A small model that predicts nearness at each pixel, trained from scratch: 3.3M parameters, arch unet.
Rows from block 12, named by matrix and row number. Rows with one number belong to one attention dimension. Each number is 128 + 32 x the weight over its row's rms, rounded and kept within 0 to 255. All counts start at 0. Numbers have three digits each. After the name is the row's rms in percent of the matrix's.
# q: attention query, key and value (stacked) (model.decb.0.2.attn.qkv.weight, 576x192, the q third), inputs 48-95
# k: attention query, key and value (stacked) (model.decb.0.2.attn.qkv.weight, 576x192, the k third), inputs 48-95
q.45 103:146117127155089106126015117120119138128149125160133099129160112146129073106127130096129111155152217128160101160130133094119126136118237170124152
q.46 118:135138136117124127121153121118169161083058135130129196132062101091134154205134117108113070162217110131118140112163106120114160170135108103125111
q.47 098:107125132145130184118179127135110108128130126146120115123087103135085112110112142126125173084135166127138101151149142208126122083113062143122128
q.48 109:170137142115077132121106122127123076216114133061132140130107117185131124143126116117138099111123120126129129171139137185090121086070166143143103
q.49 123:140134123160103075124095120130120133137171125177123105123170106106120112106126073105118107184134175121184132107141135155166141117135158119137107
q.50 130:153123128151076163140167128132142142130180126068129112134150159065116151055128135198139087096101111129107127127139128158063132057147144093119145
q.51 110:112136132139102104137112144139154105157098129079131195122116092153106048116132134145132092105188125129139143162109122076145136138103149103127063
q.52 110:112131127212104129119100120116134106104097136154131147128137110127178139155127090144130120177228083130109114125122170174145141119138204143116173
q.53 103:077141134107054183138140127127131126106145127132127165133124127127122106164133140102136125168079100130073142143169115115087070193165062121118138
q.54 108:103130106162130087131144127122128026196093128174121156136108176147104188116116138165123066122080136117189119121131134077130178125151070156129091
q.55 101:142119108106143120122140125120118130145111123135123103121136096141069142067137140091121129133120184134166139121148185157062116161143081148128122
q.56 107:121122129124137137124147137125134173170071128169119196130077096130126171135121208121135095117160117126106102083161077134101169148116111117131073
q.57 102:129122126160051122118182125131130172134092137080140153139112128148122064118125186105130159145115155136164143185121113103100054128094124100113119
q.58 120:199118129142094131118164125127117170168126133065126100125162191121150194187131068102122134095107092133115150106162126230112121122102097134123151
q.59 099:210128132124169092124113127120143122100076123078126104122132070120096134138134082109111062117138128128092141187108110197163127176101120120129082
q.60 113:094131128147141185145099134135123175105103133195131088132150153195182155045141175078118122225137127128137158041160177145167144100136090099122177
q.61 108:157115136096037097127116129132121173130123127130122118118129151134143093144116190200125114047036113127159131149164083105120105129122153155127079
q.62 099:120121134153108095125146125129143152146091123157133099126070078206088068118126113046119085144106138122136105122119112119084103119117107124125084
q.63 108:098128114146069075113167120116123136112186137067139139150153155130174178086131191114119134156123125124141130063143132173119101131119113118123173
q.64 079:146144132218137145111051111113123116116130124099124162128133164176051102118122169100129102131149217130061127200126146147079123094135150159131067
q.65 079:130132134149092233118090120123118093105113124061127191128063156104113147215117062170136117156125151125123132084128157152137092125190148175121053
q.66 090:108130129128097120135164136131131190142174135152131126136130134073162188050135151141125137081117117125195140176141115154119149093127109146126155
q.67 069:176130134140208190120091123133148132163093123167130136137147151096093102123123201159139112119127112126141117172096126110244128128075094079119141
q.68 082:136128130210165103145147139143149146155171115160116068120069080165037062141135167190138095167210095135058117124116104161166197101188114078139159
q.69 081:025123133053147126120131124122140188144104126130129184122151121139122105093125164133113115116123154130177129097139129134107110151136143082126123
q.70 073:142123124093190110118114124126147094174192124148136124122144109150151081139118114194125095145149110124151107114091108084106111107139040093128149
q.71 092:169122143158159138136144128131117062124083137051132078122136148064117132142128127167130178122128148129093120127118104151130098166100112084130097
q.72 094:104131118176193144128155125121124162125189129085120169129029150128115117102142116171117173101158120132139142167143087128142171144138134095138112
q.73 087:117131137061106059127093131133142097175092128110126124115096121089063127092118070105133131113123144124087142104125183187146103172138055125123134
q.74 081:067128131143058219132154129140146128112156115158124146115118157100150102179118079164139162170082097126128103128173150088150118131134119185137114
q.75 096:103129119185154103121111122125117108147164131091130184122101084160119109091124137128144122039120165130147138152102132168084111095117131127122157
q.76 077:078130136120153072126158121124124125135138118152123110116116108167114124125128160155122096177123144132053130162113123157112098128111169061132213
q.77 083:103120130119170142121121127141126109113097128098125163130095127156146130212118135218147161091101062134145130090151124097160083193092161188122148
q.78 090:185125134084108125132171133129096097147134128095123068124199105121111128139131148181129106129106144131116142101125130158137137136178171142128185
q.79 090:113136135083129136117142129125107083143142130144121081140085145151037133121130158098122177169133065133145138086139173134175154149189125146140107
q.80 084:147120116162087129121200106114116161192185120140121130119153154082116128171123106127129110109083127126093125169179138038103106057144155205134168
q.81 088:076126126125168155126130126129123139158122121037125109129137160132148126104140111062112151157129099128151138137140110103114123150125119130138103
q.82 069:054120130088130117146109140143157194082059125193126165133166109110144085147118145187134107104143085134166107128142140112129118161122080131126164
q.83 083:094129116159117089116036124126138190159071125108127157122163078188145093118132115146144134091167142138107141145179118138146118182107158137125155
q.84 083:102128135151050166111138119120115168104100124101126217126091133122142137147124096169133128060090100130103130148119124155087138149087170107134172
q.85 088:218124136132162023139127133134129182127173145112144079144171101166141175062129137068136108170156166131141130156132107108102075167107186146118076
q.86 075:124117138086106043131191122127119079199118124124121118120099176055126182188112084185122109070121137127051118102148134102127141160171132082130171
q.87 086:057126122130137136136173127122145214145132127103126122130112144155123101160139124085116116120084088130160139149178107142128016158136176131126111
q.88 093:143141126088128086122170118113123201115130121144121112118152064164097075158132111075113150085097118128126131083155179134162137112178144144136162
q.89 092:192129120200158112123181126118115056132150123111122162128114178123120148194119098119103188165103097123113133147145206100166184157096105224131107
q.90 087:145116115122131149109106109118115092105106128128129138131116147094089176147127090074133139178103082125079119144110139173110143079136136139127127
q.91 081:145134116151172093120137124106113171102158134158129138126139030137117120124141205173114154129171082129186159101107105156189167169100074107134171
q.92 091:031126128135128157121066134129161132125077135108133159134146056148161105123126078096151114121123065132120111148132126182161151084132056128112181
q.93 092:241126137206160132144150140144123078125122125139120043120112125132125116113132117135134088151112162130101122149094140154135175102166165094145158
q.94 093:085125119165110147133112121133110105090104113131119109116132155150203164163136137086123197138140134131104142137168136078151114118089199171131189
q.95 087:092126118145167073134127138125133170130180133117132083141174088134145145153142131167124072122168061127093142200071089129132180144123096150121184
q.96 120:055132137137104122138220124110125038198118134130134152133085166086130120168143155159116073145119028134115154095129164095126101144143149152136147
q.97 123:095132131146149037144126133144133075124079127081132178126099098181174127090129177114144139187152125130163135113201124139104139151173076104125091
q.98 107:168133122135182137126181134124146113152101135077131070144128179053118099090120212133101101159098152123124134127071135125079120079129055180116143
q.99 105:107131110160151138114148115116139119120101129104128109122091170143136173177118163097120182117154051119156148135122149089163179123036150121124091
q.100 096:166145124190189120127112132120184139157161127130128189122105157179149171171134089167119074088125078118141136092147131212177147104109125078124079
q.101 110:160125124120206112124182116121129139130115121100125118134103212158126183104133086131106084072091156120131101051091133116134172177121088167124157
q.102 101:163107119145162085136065119119122109126153127130132116136137117198114170147117113131129099133111129123175139169166131185161181085161119085139140
q.103 109:107132117104092106110156120122118148158102135147135109135139204172145138139130167142106165095143052125115150180164159077074117149099144191129137
q.104 096:081137135144104107144124134133151102137108122090135103123130087131131124086135143173122103150111109125144127102115101169098170107087126106124144
k.45 109:043142113139174124131089127137136115135175132158132161126086084132103115216122137131127139110070145129111147132099096135148101101183066106125176
k.46 110:153141128124141107136059131134124172168141130172126135120161216113169156085134094127133161179139161120111134116144129112141073137179000096134106
k.47 093:101117127163101093130165122121129097083092129092137163125136105131129134172125183131122141129210174123082123126130122133102177128113137116119080
k.48 106:187121136191103165123160117123109091082153119131124073130127111180115106129128082070133161146152142133142118168133133185107117053093137106137129
k.49 121:130126121092133113135087124125130164191139125194132110122119138157116133127134149072127121102106078130083143194118155092134133114089198083121130
k.50 122:135129128160142160118155127131122157123110127060128076117126122121084065086124122042120163160147066125136118099112115143179143152168197118126122
k.51 097:143128124161146122105112124106147170138126138161129103120080091120104099088120076094111169121120178119078134171131120125085159156150164151118143
k.52 112:108129146133094120139137135150126127146173134129121205129135182090066152128125179173157098121157175130097127120115117118155091108177130121121142
k.53 115:149122138128191166138110134143121177100176119140119067121118154093134086131118084174135123164108157127139117130157160106118138098164104124126109
k.54 100:114136130093194093135091123130135116173118126163128116140178141054148118109132148109137156099118078132103141135154155150120019173051136176123160
k.55 103:123123115069087080120123129114126191168119126132128111127180089103104103120131112066123129182164120135155160101108178115124140058104086067116167
k.56 107:112140131181165135114094124144143137142124136073147094145155116166120179099130121114132091139097205128123112176149172128121109150135092125121152
k.57 099:119139128134176192124129141135143143138089135229137095132139096149185056154132069153133152113125151130212145141124135122183116133069137135139085
k.58 122:154141138088057174111162123129141171133128127100127109129189152181122188165131117114123135143174162129158124214140108073168158116168110148140096
k.59 100:118128137111212150132162125138125173149054135043131098143236172125139156083131114145128078093107067135141124087168109095108127180090123168128080
k.60 105:068138131127164124109183125125133159144217122151123089124136088124109073138135146106111152164047146123129142099093153127140144173121148138136210
k.61 112:181110120116107173110121121128148154159124130097133101128139100087085100100125129116136138145134125125217104038154118087131127142083135129115086
k.62 100:091122128152169113145072127137110110107108134093124107130151170118095116152124098118146113174137132131086117120181193112170080103122132149116147
k.63 113:134141132100190053116095133119164171130166142213153113143158195080121095066132135110131145080096149132108118138147146050140093112188101123113135
k.64 092:163123115087153105117144113122111175149091136069130138136086181150128118067134162126127101091130092133119138142138191085104153122061087132122152
k.65 075:087120133123074144146113134139119103174125123117133139128188132098135163224133133152142102125076175124125122144140113161122070171133104159138147
k.66 077:125136118131166123142168139126112112144132121170108177125086109118123124103139117131121145150099116119047129140109086126082177148118155204137141
k.67 080:187120126067182140134155121129140108123145132098127123136125076172093121190128170149127115097159100132040125109184144088150106123168166147129146
k.68 080:156129141090105145109223125128113120091118136082126122122140068175068240146124106128144170098173074137146139169122142101111081092145124149117181
k.69 076:111131130111072088129152133123097141058123119165113135121162164194099152087131136111111131156086173124150109165141103182081170119104180112133097
k.70 081:100131124124089074145119122135119132111136123161126088134155169094081148117130082120118141150153162124069119107116100146132128078148120087133121
k.71 099:104137118147137158123123131133120166116167140132131109139113144083141107185136175143130085100154119133086148109116142075149116141132133161116163
k.72 094:176136129104128205138169135139108160092075136141130120142113112174117155181123123157144133089131143131120134124054144054047081131122070159112214
k.73 081:126122105111098122123173114110106203029081132113124147136180153201173140149132139140127160074107143130219142138148076070124184150169098099126104
k.74 083:119123128066109170128151128129106107155114124205118181113152096110122122146127130065134098138104160132157137182103108153090127109171173137138149
k.75 097:094127128163148063129125118120147123110126129081125123136105164139106073049130151156141126107111072136074133129161116106137113108130124107131180
k.76 082:118127117104128099129149133134119140133136127124130109128047157114146146054126186082120131090117164126170141133141118155164215070123179111122190
k.77 088:099127117081105149135135135133117123118126137173131112145159075090176093227129105145121107111074132127091137120095113131113142100198157091118097
k.78 079:082130129168099176118101131129144058167182134117140205129145104089116083216125088131121121118103166124088134116110151139225126099148087153124104
k.79 098:161141127141119210121151125128139131139140138130136139138158049164112109151134036159117064110158105129136141078139153100088063175116128151123081
k.80 087:125134126104119098129067126125128081159099128156125127121114154137074140092130117153114191131139152131143137204149188151095120133165109109123077
k.81 084:146127118139090078134159142142142117169107136174123134140091157116108161157131106162147146143117144132099136109108105117127128137091114125137106
k.82 076:142141132079098097122097128126130174063099123158121103116197090135142192189133091169108167153123067115206107198118119184099156103165153081140087
k.83 088:207130131147127102126125124131131144112082131149137128130138103140176064157119128160142149090086077126137121153133174093141194152130088104117128
k.84 082:133130111156184198105122108109126058144102141102136158129129144109110074171126174105122114136082123134118151178117152150095104131112162106121197
k.85 085:112127115199078128140121127134124170119124127116129089128056169138169101126137122114114128093142079120125128055133124152136199168088071067131060
k.86 068:120137115101156135115075109120081093053115137124128138128144114111136109126133163173111167106101131130159173148123162158139147141176154138107101
k.87 084:133131128105098172122126131121140141118129129164140099133063092152090098151129140127113108105131080125184117191143084179100131120115130072125194
k.88 087:131130128081055196125091129134156176164106131149145176145100147171137133149131129081144126088139187132122122098126104122162128110132088107114126
k.89 097:086124126075076097118154128137112130139113128144127161137143078159136124213124137165147121082119152130160120112123159141139046103186119130138042
k.90 092:072132123077128168124119130128124120179155127119123094126146132158128150098135203098116080097129220130085131087194126133114089181155190126134092
k.91 084:189131123201124136108200123126121113131134134173141133135145027187114107165122130148119117154132111124095124137158165122111074110146163209122120
k.92 094:099126141152122063140092126131133098148198111183115142103165089131148165104128097147127066147100154126054118096105072160144119152109100127140108
k.93 091:110119129090154118115115141130128150126152126061126086126044163096104129067123134178140144139119112134113119131142156075241131117128128173132178
k.94 092:143128133121140111123083119126134150131111128149127134128116109101168101080122109143139125116058127135184126092168174116118192129097113120108093
k.95 092:133122131125150120126141122121112035141069130185118139118155085120148103192117150165123163197140122128067148144082115120094137106114093120132100
k.96 119:138127138139202022137144121132160135130145122151128098132123159086145108199133135136125156157143093126189127145186095103133145166141087075122086
k.97 112:165127142072165144114174119125097140160192127129123114124125152125104143119116117163119159097191106130183131122135148091086104126099185127136132
k.98 102:165124138052117068129092130143126147072132126197127127134183158149163145144127116123142135081115182134133128123109114144169117165109122113126087
k.99 108:110124126163007133123146122130102141126082130164143115130144154165152128100131152097108118110145153125070119134120171080186119189143149125128117
k.100 100:107142121147123118140129129131128140145160135123130209141172139085153037153125115162127204145125155122204128138120136106105111119096175129123139
k.101 107:098129134154136126148159134135133147122139131081124060134139094136081059163125107103135162101211151121065123098125130054132145160163158142124091
k.102 095:137140128146124136121141110116101039105118128143126199115148115127164156135124146140097170133208138117092138180165148148118106131137116164145127
k.103 104:170123146089093105132186132123142142173080123147132105124136180082140048127127158144122095141122052117107122155113121099215183106078154116128063
k.104 100:126135122170106161118085118132149185121136127083133144121118136066116138081125142201130148115116113125130129080115188162157111116125161149128119